From a checkpoint of a small self-supervised image encoder.
Model: 32-pixel images, norm layernorm, width 192.
Training: 18200 steps, batches of 128.
Rows from block 3, named by matrix and row number. Rows with one number belong to one neuron. Each number is 128 + 32 x the weight over its row's rms, rounded and kept within 0 to 255. All counts start at 0. After the name is the row's rms in percent of the matrix's.
# gate: MLP gate (model.blocks.3.mlp.gate.weight, 512x192), inputs 0-191
# fc1: MLP up (model.blocks.3.mlp.fc1.weight, 512x192), inputs 0-191
# fc2: MLP down (model.blocks.3.mlp.fc2.weight, 192x512, transposed), outputs 0-191
gate.16 386 [128 128 255 129 165 144 127 100 129 102 128 128 140  31 141 128 129 151 255 123 128 128 120 140 128 121 128 127 130 246 197 129 128 128 137 129 127 129 128 128  67 128 128 129 121 129 121 130 128 205 128 128   0 128 127 128 129 128 127 128 128 124 129 128 128 128 140  32 128 128 129 126 162 128 128 128 128 128 146 128 128 128 128 128 128 128 129 127 219 127 123 128 134 125 127 128 120 128 129 128 128 127 169 128 128 128 128 124 186 128 123 128 124 128 126 128 128 128 128 154 128 124 128 127 133 121 128 128 128 130 124 140 118  85 129 199 129 128 128 128 129 128 128  75 128 130 127 101 127 128 128  82 144 130 128 128 115  73 147 115 174 128 124 126 123 124 133 128 128 128 127 127   0 118 156 143 128 128  50 130 134 128 141 128 128 128 128 127 102 135  34  75]
gate.85 359 [122 128 106 128 204 128 129  74 118 128 107 132 128 130  99 149 128 128 128 128 128 127 130 128 126 125 129 126 121 128 131 153 128 180  94 145 126 130 142 130 128 125 128 123 102 127 128 128 128 184 124 170 130 124 127 128 109 128 134 123 128 131 120 114 128  52 130 129 127 143 128 127 122 128 129 191 111 223 130 171 128 189 123 128 128 128 128 130 127 128  55 127 130 129 126 144 128 128 129 132  73 129 129  78 136 248 243 158 128  94  59 128 123 126 125 125 128 135 128 128 123 128 128 128 126 128  27 128 127 144 143 131 255  72 127 128 128  94  97 119 128 225 128 129 128 128 128 127 127 163 124 128 128 128 129 128 123 128 238   9 128 156 127 117 169 125 128 101 128 130 125 125 159 134 125 127 147 126 128 128 234 127 128 128 153 128 129 137 128 122 128  17]
gate.159 534 [128 128  17 128 127 128 129 128 184 114 213 158 128 127 128 133 128 128 128 129 128 127 134 142 128 127 128 128 127 127 147 128 128 119 133  89 129 166   0 135 133 230 130 128 128 128 106 128 173 132 128 129 127 128 171 128 128 128 138 128 128 107 128 128 129 127 128 128 104  61 124 128  44 102 128 128 122 127 141 151 128 130 129 128 127 134 128 170 128 128 113 129 132 158  25 128 135 155 128 151 128 128 124 128 104 151 127 153 127 125 175 122 123 131 128 182 128 130 129 122 128 161 128 128 134 144 121 128 122 146 131 140 128  67 132 129  89 255  88 126 128 123  52 128 110 128  96 129 128  93 124 154 128 117 128 118 165 115  83 128 105 119 135 129 130 201 128 124 128 128 124 125 255 128 128 160 137 128 128 152 139 130 142 153 129 127 121 128 126 128 128 160]
gate.195 386 [129 128 133 128 128 129 123  95 128 128 128 150 128 128 123 148 130 130 161 128 127 128 128 131 128 139 128 130 126 250 227 128 120 137 131 128 125 128 118 130 110 170 128 127 128 246 128 128 129 146 131 126 128 129 128 131 128 129 135 129 129 101 128 126 128 129 129  48 128 128  74 128 114 129 119 128 127 127 156 129 128 128 144 206  92 128 125 128 147 128  87 129 127 167 128 146 128 132 128 128 133 129 128 142 101 128 114 164 186 142 108 123 127 128 139 131 145 142 125 130 128 134 130 127 143 122 128 128 127 128 128 192 135 115 129 127 130 129 127 255 128 127 110  19 125 129 128  43 150 131 130 129 129 111 128 137 134   0 128 123 192 128 127 128 128 129 128 128 128 125 132 128 131 127 129 128 130 128  29 166 183 144 195 129 119 128 127 128 109 128  27 106]
gate.287 334 [128 117 207 112 128 128 128 128 128 128 128 103 129 128 128 133 127 128 190 128 133 128 125 128 127  84 242 129 130 203 128 128 140  49 122 127 127 196 128 118 129 128 116 128 128 128 128 129 120 133 128 128   0 127 124 130 129 128 127 128 112 100 127 128 128 128 129  87 128 209 129 128 171 128 128 130 128 140 128 128 127 126 129 128 128 125 128 246 134 128 128 123 123 129 129 124  93 129 128 208 128 127 180 127 128 128 122 128 128 128 246 100 128 128 187 128 128 127 118 195 128 137 121 128 128 128 128 128 140 128 128 117   0 127 119 156 128 128 129 128 127 128 178 128 113 129 127 123 129 128 129 106 129 128 128 130 120   0 128 128 128 128 128 188 128 106 112 129 128 128 128 128  59 126 113 129 131 130 102 142  77 128 128 126 128 128 128 127 126 127  70 137]
gate.297 330 [147 140 128 128 128 128 133 128  91 151 128 132 121 128 117 120 137 128 171 139 128 127 127 129 128 129 128 123 128 127 124 141 128 255  90 128 188 109  69 131 100 137 128 128 123 128 128 157 115 120 121 120 144 126 128 128 132 128 128 128 128 128 127 142   0 128 128 128 128 128 129 127 157   9 129 127 128 127 128  84 129 176 166 128 124   0 128 106 130 123 138 128 127 115 128 128  56 128 129 118 127 127 166 128 129 128 114 128 128 128 127 127 127 119 120 126 127 212 123 122 128 174 128 122 155 128 103 128 194 128 127 126 123 128 124 109 128  13 129 128 128 165 128 128 127 131 167 128 132 130 128 128 144   0 128 131 152 128 129 128 130 127 128 125 131 143 128 129 131 128 126 122  92 122 145 130 128 118 148 139 121 147 128 137 129 127 133 126 128 128 128 135]
gate.388 409 [123 127 255 128 122 128 125 127 128  91 128 128 130 127 132 126 128 126 148 128 127 130 129 128 130 132 128 128   0 181 130 128 165 128 127 128 202 123 128 129 108 128 134 129 127 142 119 132  52 129 128 128  26 139 128 124 123 122 128 125 128 130 165 127 128 128 130  34 128 131 128 127 136 128 129 125 128 136 191 128 137 136 133 127 128 128 126 106 127 129 123 128 126 125 130 131 128 126 125 128 175 129 121 124 136 128 131 113 128 129 130 130 122 136 128 135 128 128 127 143 142 128 119 130 128 128 123 121 130 127 129 127 129 128 129 130 163 127 136 150 127 119 128  73 128 128 134 128 211 127 120 130 128 120 128 128 127  29 128 128 128 127 131 116 129 129 115 125 128 128 128 129   0 128 132 128 158 127  57 128 128 128 132 127 133 127 128 129 116 128  21 123]
gate.401 540 [128 127 123 127 128 133 128 128 128 128 123 150 127 129 133 230 128 130 128 128 128 128 128 128 128 125 128 128 128 131 194 127  25  87 220   0 202  80 125 128  84 128 109 139 127 130 136 126 141 154 128 117 128 138 152 126 131 128 128 128 128  92 130 128 134 128 147 128  51 127  44 127 102  72 134 128 125 128 126 128 119 126 127 128 128 145 128 132 131 128 128 128 160 140 128 145 128 128 128 128 128 113 127 128 128  40 111 127 128 128 129 130 119 128 158   0 129 128 128 128 128 128 104 128 124 128 163 128 128 139 132 141  74 130 128 135 119 129 129 128 128 128 117 129 128 129 128 113 112 150 128 102 128 129 128  90 136 128  97  49 214 135 128 128   0 128 138 152 185 128 128 128 130 128 128 128 128 121 128 222  97 128 136 128 128 128 128 128 121 255 128 120]
gate.476 500 [116 126 108 128 143 129 128  44 129 134  32 128 128 128 124 129 127 133 116 128 122 128 175 161 126 129 128 111 128 132 128 145 108 128 131 144  72 108 128 143 124 134 128 144 121 128 128 149 131 146 129 136 129 128 120 128 138 129 139 115 128 142 110 127 128 123 139 128 128 133 128 128   0 128 128 128 118 140 146 146 126 140 110 137 129 137 128 198 130 128  33 128 179 129 128 133 128 128 152 154 128 127 141 128 127 255 101 128 128 132 101 223 122  57 198 175 117 136 128  97 128 145 128 127  33 122 128 129 115 128 179 175 231 118 128 182 120 127 118 128 231 128  91 119 125 140 128 128 205 140 128  84 168  89 107 129 128 128 152  71 125 130 127 149 128 155 129 128 132 127 129 129 197 128 125 129 142 125 122 177 171 128 128 128 130 132 128 115 108 128 128  80]
fc1.16 553 [128 136 128 255 127 128 121 128 130 128 128 128 128 131 124 127 140 132 127 255 128 128 176 128 128 128  92 120 128 135 117 128 128 128 127 130 163 162 116 128 125 129 128 128 161 138 131 159 115  66 128 128  69 128 128 128 128 153 128 127 128 127 128 154 131 128 139 128 207 125 222 164 128 131 155 128 127 209 128 128 128 128 129 128 128 128 128  99 129 122 128 127 124 128 148 127 128 128 128 157 133   4 128 128 128 110 115 128  40 126 129 131 128 128 128 128 129 128 128 109 128 128 128  99 144  60 115 193 126 128 112 102 128 212 128 124 128 128 128 127 157 128  95 129 129 128 134 126 149 127  66 102 174  92 128 130 128 128  99 128 112 128 128 132 125  82 128 128 178 128 124 128 129  84 143 128 201 128  16 135  75 181 134 132 166 128 129 128  58 167 129 128]
fc1.85 418 [142 128 129   0 116 131 129 117 127  96 128 133 129 127 128 127 127 129 128  96 128 126  94 129 128 128 255 163 127 128 143 125 155 154 163 128 132  85 128 205 126 152 133 133 128 129 122 132 127 136 128 126 128 128 130  32 125 123 135 158 128 125 166 121 127 128 157 128  75  57  47 116 128  61 123 127 129 124 193 128 255 128 218 140 127 121 124 110 133 128 123 154 134 137 108 128  78 127 120 129 151 195 128 129 127 140 128 125 182 128 130 115 128 128 127 128 129 139 102 132 128 164 128 133 128 190 128 121 143 131 127 141 123 119 129 128 128 128 151 130 128 128 128 128  80 126 128 129 146 128 136 142 118 128 128 104 128  98 128 128 135 132 128 128 128 130 128 115   0 128 130 130 125 128 133 129 128 128 133 128 130 128 135 128 110 136 124 131 132 125 129 127]
fc1.159 509 [127 128 128 131 255 140 151 128 129 127 135 128 128 144 167 168 134 128 155 128  38 128 194  60 128 119 126 154 129 119 186 128 128 128 133  63 247 102 145 128 130 123 128 148 122 129 129 146 123 178 129 128 129 128  90 140 130 128 128 141 130 130 128 120 129 128 170 128 112 118 128  80 125 128 129 124 123 128 128 128 129 173 130 128 128 141 128   1 122 128 171 129 172 128 128 128 127 128 128  96 128 128 149 128 128 103 128 128 131 137 128  89 128 148 129  56 128 119 126 128 146 108 128 128 127 128 159 128 128 128   0 142   0 128 133 128 128 129 128 224 129 109 188  63 136 128 128 128 173 127 154 125 128 191 115 126 128 128 111 152 128 128 124 129  93 128 128 128 136 127 128 128 128 128 128 128 127 130 136 128 127 128 127 128 128 128 119 128 128 128  62 128]
fc1.195 464 [128 155 128 140  46 148 128 128 144 141 126 146 128 133 126 116 128 203 128 128 128 127 128 121 133 128 128 128 128 129 128 128 180 128 128 128 128 106  31 137 128 128 128 170 128 162 127 130 130 128 129 127 128 128 128 142 128 128 129 128 128 121 129 129 129 128 255 128 128 125 121 128 128 128  92 128 126 128 133 128 187 129 128 137 128 130 128 128 139 128 128 137 128 130 126 128  35 128 128 127 255 128 129 128 125 128 128 127 131 128 120 128 114 128 165 128 128 128 127 127 128 128 128 128  80 127 105 128 128 127 124 140 166 115 128  74 128 128 127 130 129 128 128 128 164 128 128 128 124 133 128 191 128 128 128 136 219  10 112 128 131 128 125 137 168 250 128 128 128 126 129 128 130 129 128 128 128 128 128 141 135 255 138 129 128 132 120 128 119 128  78  94]
fc1.287 508 [128 127 128 128 129 128 112 153 128 135 116 128 128 128 129 134 128 113 128 128 247 128 195 128 128 128 255 128 161 128 128 110 129 127 128 215 169 128 153 128  77 102 123 128 128 127 127 128 124 128 128 128 128 130 128 121 128 128 128 128 125 120 128 126 124 129 112 128 127 204  99 128 128  63 128 215 128 134 132 128 128 128 128 147 128   7 129 128 128 126 128 128 128 128 128 128 164 129 128 126 127 128  80 128 128 128 128 128 128 128  94 128 128 128 128  87 128 144 127 124 126 128 128 128  86 128  82 128 128 116 127 128 107 255 128 128 117  67 127 128 180 207 153 129 128 128 128 138 128 128 128 111 128 107 199 128 108 128 182 128 128 128 128 128 128 127 128 128 128 128 132 127 128  61 129   0 128 128 128 127 101 126 128 128 128 128 133 128 128 128 130 128]
fc1.297 372 [128 128 132 128 115 127 130 127 131 128 143 128 130 118 140 128 128 137 126 128  93 196 135 128 131 129   0 129 123 128 128 128 128 109 132 125  69 130 128 130 128 152 131 128 135 181 236 129 128 127 128 135 108 132 128 128 127 124 127 128 143 135 163 120 129 128 127 128 136 128 126 137  96 128 111  76 126 114 128 133 128 130 128 128 129 187 122 130 128 130 127 128 132 117 130 128 144 126 219 158 134 132 101 128 127 128 128 157 128 128 196 129 128 129 184 220 131  50 187 130 137 118 127 139 101 128 224 127 128 128 128 129 124 126 128 130 128 255 128 130 123 121 128 112 130 127 120 131  66 122 149 136 124 132  92 101 128 126 119 132 128 128 129 132 128 127 126 128 128 128 128 130 195 154 128 128 123 171 128 123 142 126 130 125 127 129 123 129 255 128 130 133]
fc1.388 415 [128 141 128  72 103 128 139 128 128 128 127 128 105 128 127 128 129 131 128 128 128 133 128 128 127 128 128 125  26 127 128 129 128 129 129 128 128 114 128 128 128 127 128 129 128 128 128 128 130 128   2 127 128 124 128  27 128 128 128 128 128 168 128 130  60 127 128 128 126  73 128 129 128 128  86 128 128 129 128 124 171 128 128 127 128 128 127 128 128 128 129 128 130 129 127 131 128 128 127 126 165 164 137 128 129 132 129 122 255 128 196 128 129 128 128 128 128 127 128 139 128 128 128 133 129 128 255 128 153 200 140 148 128 118 128 128 132 146 128 128 128 128 122 128 128 128 128 126 128 128 129 169 124 125 128 116 128  48 128 128 127 206 129 128 130 132 128 127 128 255   0  19 128 128 126 207 128 128 128 129 128 128 134  93 129 128 128 128 136 128 127 128]
fc1.401 549 [168 128 128 121 128 115 155 124 131 153 132 128 128 128 128 128 128 122 119 128 128 128 128 128 128 142  88 126 124 127 133 128 147 131 128  93  75 172 131 128 128 213 126 128  71  98 128 128 186 136 128 128 175  90 128 128 128 113 127 128 176 128 126 154 128 128 128 130 123  68 138 125 106 210 101  66 128 127 148 131 127 117 138 122 119 132 128 128 128 129 126 128 218 128  42 129 169 128 128  86 116 222 128 129 112 128 151 147 128 129 128 128 137 140 112 130  46 174 183  50 128 128 128 128 185 144 155 128 128 123 127 128 128 128 141 128 121 138 128 124 121  82 142 128  94 140   0 128 128  96 131 173 128 129  95 129 132 128 127 100 118 126 137 255 129 146 125 128 126 128 128 128 128 255 126 163  99 128 191 109 189 126 123 128 128 127 128 126 126 126 128 149]
fc1.476 415 [128 126  33 107  70 128 131  88 128  72 128 128 128 194 170 127 128 128 136  91 155 128 127 128 126 128 207 131 128  43 128 126 128 140 142  97 128 125 128 155 127 128 128 139 128 128  93 146 155 121 128 130 128 128 128  79 115 128 131 119  91 130 132 128 127 119 129 129  31 102 121  86   0  85 127 176 129 128 126 128 130 128 130 128 139 124 127 128 130 128 100 135 176 210  83 127 124 128 153 128 120 148 202 128 145 255 128  84 129 131 131 123 130 117 103 220 128 127  91 119 117 109 104 130 128 129 229 128 128 129 149 222 123  79 130 128 128 128  99 122 104 133 126 128  89 128 128 128 136 118 128 130 128 128 167  83 143  95 128 128 129 128 128 135 128 132 139 116 123 128 132 128 203 128 129 162 129 129 128 128 128 128 132 128 117 128 128 128 186 138 141 128]
fc2.16 503 [128 125 128  58 127 128 128 129 128  37 128 128 123 134 128 128 127 127 128 124 128 128 138 128 129  78 128 132 116 124 124 129 128 128 131 128 142 127 128 124 128 128 128 128 128 128 129 132 127 123 128 128  95 128 128 127 128 122 128 128 128 128 162 128 129 141 129 123 123 128 125 129 255 128 128 128 120 127 128 179 128 128 202 120 128 128 129 128  81 128 132 128 128 128 128 128  66 128 128 135 141 128 128 129 127 128 128 141 128 128 127 128 143 219 128 128 214 127 128 255 128 128 132 128 129 133 131 128  62 128 248 127 128 129 128 128 134 112 128  48 128 128   6 255 128 128 117 181 128 128 138 129 128 195 128 128 128  69 128 128  93 128 128 128 103 128 163 127 113 128 128 129 124 128 128 129 128 131 137 128 128 128 136 128 133 129 128 140 150 128 162 128]
fc2.85 432 [137 130 140 255 230 129 128 128 128 128 128 128 128 127 128 124 131 141 125 182 129 128 129 119 134 105 129 128 128 131 128 128 255 138 118 126 128 255 150 124 128  12 127 129 158 111 128 120 127 128 120 128 129  36 117 156  73 128 128 128 122 128 103 128 141 112 128 128 156 179 128 143 128 120 128 128 118 128  39 131 158 128 128 124 128 128 128 128 128 172 136 131 124 101 130 111 133 128 119   0 127 129 128 127 214 126 162 118  69  51 133 128 128 128 129 128 135 117  90 128 128 112 130 128 133 128 128 128 128 125 128 128 124  99 127  33 128 124 155 128 128 131 128 141 126 126 128 121 128 127 112 128 103 129 175 246  35 128 125 128 127 136 128 129 128 128 128 125 128 109 128 124 114 128 130 127 129 128 128 128 128 128 128 128 186 170 126 189 127 128 128 126]
fc2.159 452 [127 151  97 129 128 127 173 180 131 128 243 127 114 125 128 120 134  91 128 121 126 127 128 129 130 128   1 126 128 128 126 129 128 162 180 255 244 182 128 146 136 126 128 127 127 128 130 128 127  81 129 125 128 130 158 129 128 127 128 129 173 128 128  85 185 137 128 128 122 128 126 128 131 167 114  47 125 128 225 127 105 198 128 116 136 130 128 127 120 130 136 129 113 110   8 128 176 128 128 148 150 128 128 129 135 104 128 164 120 107 128  61 128 128 128 134 137 115 130 128 137 110 128 128 147 161 128 123 127 128 128 128 130 110 162 128 129 128 125 126 132  53 156 131 182 129 128 131 126 130 129 129 128 118  86 121 128 128  66 128 128 123 130   0  91 128 129 128 128 133 128 128 164 129 128 128 133 147 126 128  92 128 128 128 127 129  96 130 130 126 202 168]
fc2.195 411 [120 129 168 128 133 129  78 128  96 133 126 128 101 194 128 128 131 132  80 129 128 124 128 128 118 124 135 127 129 171 128 128 113 106 129 128 130  69 129 128 128 128 128 112 127 127 128 128 126 133 129 128 128 102 128 127 128 117 128 130 129 126 128 134 128 128 128 141 128 128 128 127 142 120 135 150 116 128 128 165 107 128 142 128 100 148 142 126 112 111 110 114 147 128 128 109 128  99 115 127   0 128  85 121  81 128 129 128  96 132 130 128 125 207 209 128 127 128 128 128 127 128 128 126 116 127 128 134 100  52 128 143 126 127 129 129 128 128 129  35 125 128 134 255 130 129 127 183 198 124 129  93 128 137 133 119 129 192  72 128 128 124 131 128 128 255 115 128 120 126 126 126  22 128 128 128 119 120 129 128 128 128 115 128 128 110 125 129  83 113 131 107]
fc2.287 475 [131 128 128 128 128 127 133 128 130 128 128 128 117 128 205 128 128 128 167 128 128 128 128 128 127  11 128 140 128 128 128 128 140 126  65 127 128 128 128 128 126 115 128 124 127 128 128 140 121 128 128 128   0 128 107 128 128 118 128 128 128 128 128 128 130 129 129 128 127 128 137  44 128 130 120 128 128 127 130 128 187 125 128 128 127 128 134 255 126 128 129 129 128 135 121 124  86 128 130 128 128 128 139 133 128 128 119 128 143 128 120 159 128 130 128 132 128 128 128 130 128 127 128 128 128 128 128 127 126 156 255 131  79 123  56 119 128 128 148 120 128 128 128 130  50 128 129 128 128 128 134 128   0 128 128 117 128 127 128 128 110 123 127 189 128 128 162 128 118 128 128 128 128 128 128 255 128 138 129 128 116 128 134 128 123 128 128 128 136 128 128 180]
fc2.297 370 [128 156 137 118   3 124 128 122 119 131 136 104 134 128 121 132 149 127 136 128 126 128 133 128 117 128 128 144 129 148 128 191 128  33 127 125 131 128 128 126 129 128 126 128 127 119 134 130 126 128 129 128 125 131 126 114 130 128 128 127 142 128 128 138 114 128 153 128 129 107 128 136 131 177 213 126 177 132 128 129 125 129 128 137 135 128 186 128 121 128 128 127 128 127 149 138 131 123 128 130 173 124 187 129   0 108 127 118 128 130 137 128 130 111 140 124 136 127 127 128 128 128 124 108 128 127 128 156 201 128 128 127 107 144 138 119 130 130 134 128 127 128 128 129 136 128 223 129 128 129 128 128 255 128 128 125 128 127 122 128 126 128 133 134  75 128 128 255 194 129 128 129 111  59 129 125 127 127 107 139 108 127 126 128 128  91 128 127  72 188 125 128]
fc2.388 362 [128 179 127 170 129 128 111 127 125 226 127 125 187 127 127 147 128 129  79  94 112 183 128 159 127 134 128 129 129 128 131 120 129 127 117 128 128 129 131 128 136 133 130 128 127 115 130 127 137 128 135 128 192  78 128 165  95 131 128 127 166 128 127 142 150 127 126 152 132 128 135 118 118 151 205 109 156 129 123 128  94 128 119 135 128 127 128 128 183 128 127 127 127 132 130 127 136 127 140 149   0 123 128  79 129 128 129 128  85 128 136 120 128 128 126 128 127 137 218  22 132 129 128 127 126  52  96   2 130 128  96 129 128 128 130 128 119 140 104 173 131 114 167 113 128 102 129 124 128 128 129 127 133 108 123 128 130 255 129 128 128  88 129 130 134 193  91 128 128 124 135 255 127 131 123  98 128 119 128 129 129 129  69 105 127  87 128 128 101 128 128 127]
fc2.401 524 [128 128  93 130 129 126 106 217 122 128  31 110 150  92 176 145 127 120 135 120 128 128 172 127 128 133 128 126 129  64  16 127  79 128 128 244 156 134 138 128 128 172 100 124 143 129 128 126 255   0 129 128 127 128 112 128 128 120 128 132 128 129 128 153 131 120 128 155 159 128 123 247 100 128 128 128 128 129  98 123 126 128 112 128 103 255 116 125 158 128 172 117 127 128 127 128 172 173 128 146 128 126 128 128  92 127 128 130 130 127 123 127 173 128 128  63 128 130 146 129 128  67 148 128 127 128 129 146 128 128 128  54 197 133 128 127 113  92 122 126 128 142 128  86 124 128 165 128 128 122 122 111 121 124 113 128 128 148 133 128 184 139 127 118 128 128 128 128 128 130 128 128 255 128 143 123 128 130 127 128 128 128 129 126 124 102 128 137 128 127 109 128]
fc2.476 500 [131 128 150 130 128 120 128 226 124 128 131 119 131 127 167  79 128 128 128 135 132 130 219 127 134  73 128 128 128  66 109 127 128 145 127  83 130 157 128  65 131 128 126 127 244 128 128 124 128  30 122 129 128 128 125 148 126 117 128 128 128 128 117 133 183 127 128 129 130 128 131 214 136 127 140 128 126 128  46 128 147 128 126 126 173 151 127 126 129 130 203 125 126  27 128 128 128 140 128 129 121 124 113 128 147 120 128  33  67  12 128 128 128 128 128 113 128 128 128 128 128 114 128 132 132 151 130 131  94 128 128  78 128 189  41  96 133  61 178 127 128 132 128 131 123 111 128 129 128 113 120 128  29 179 128 133 129 129 113 128  97 137 124 165 136 128 128   0 128 128 115 128 127 203 118 117 128 128 128 127 110 128 128 121 138 156 128 128 128 125 128 218]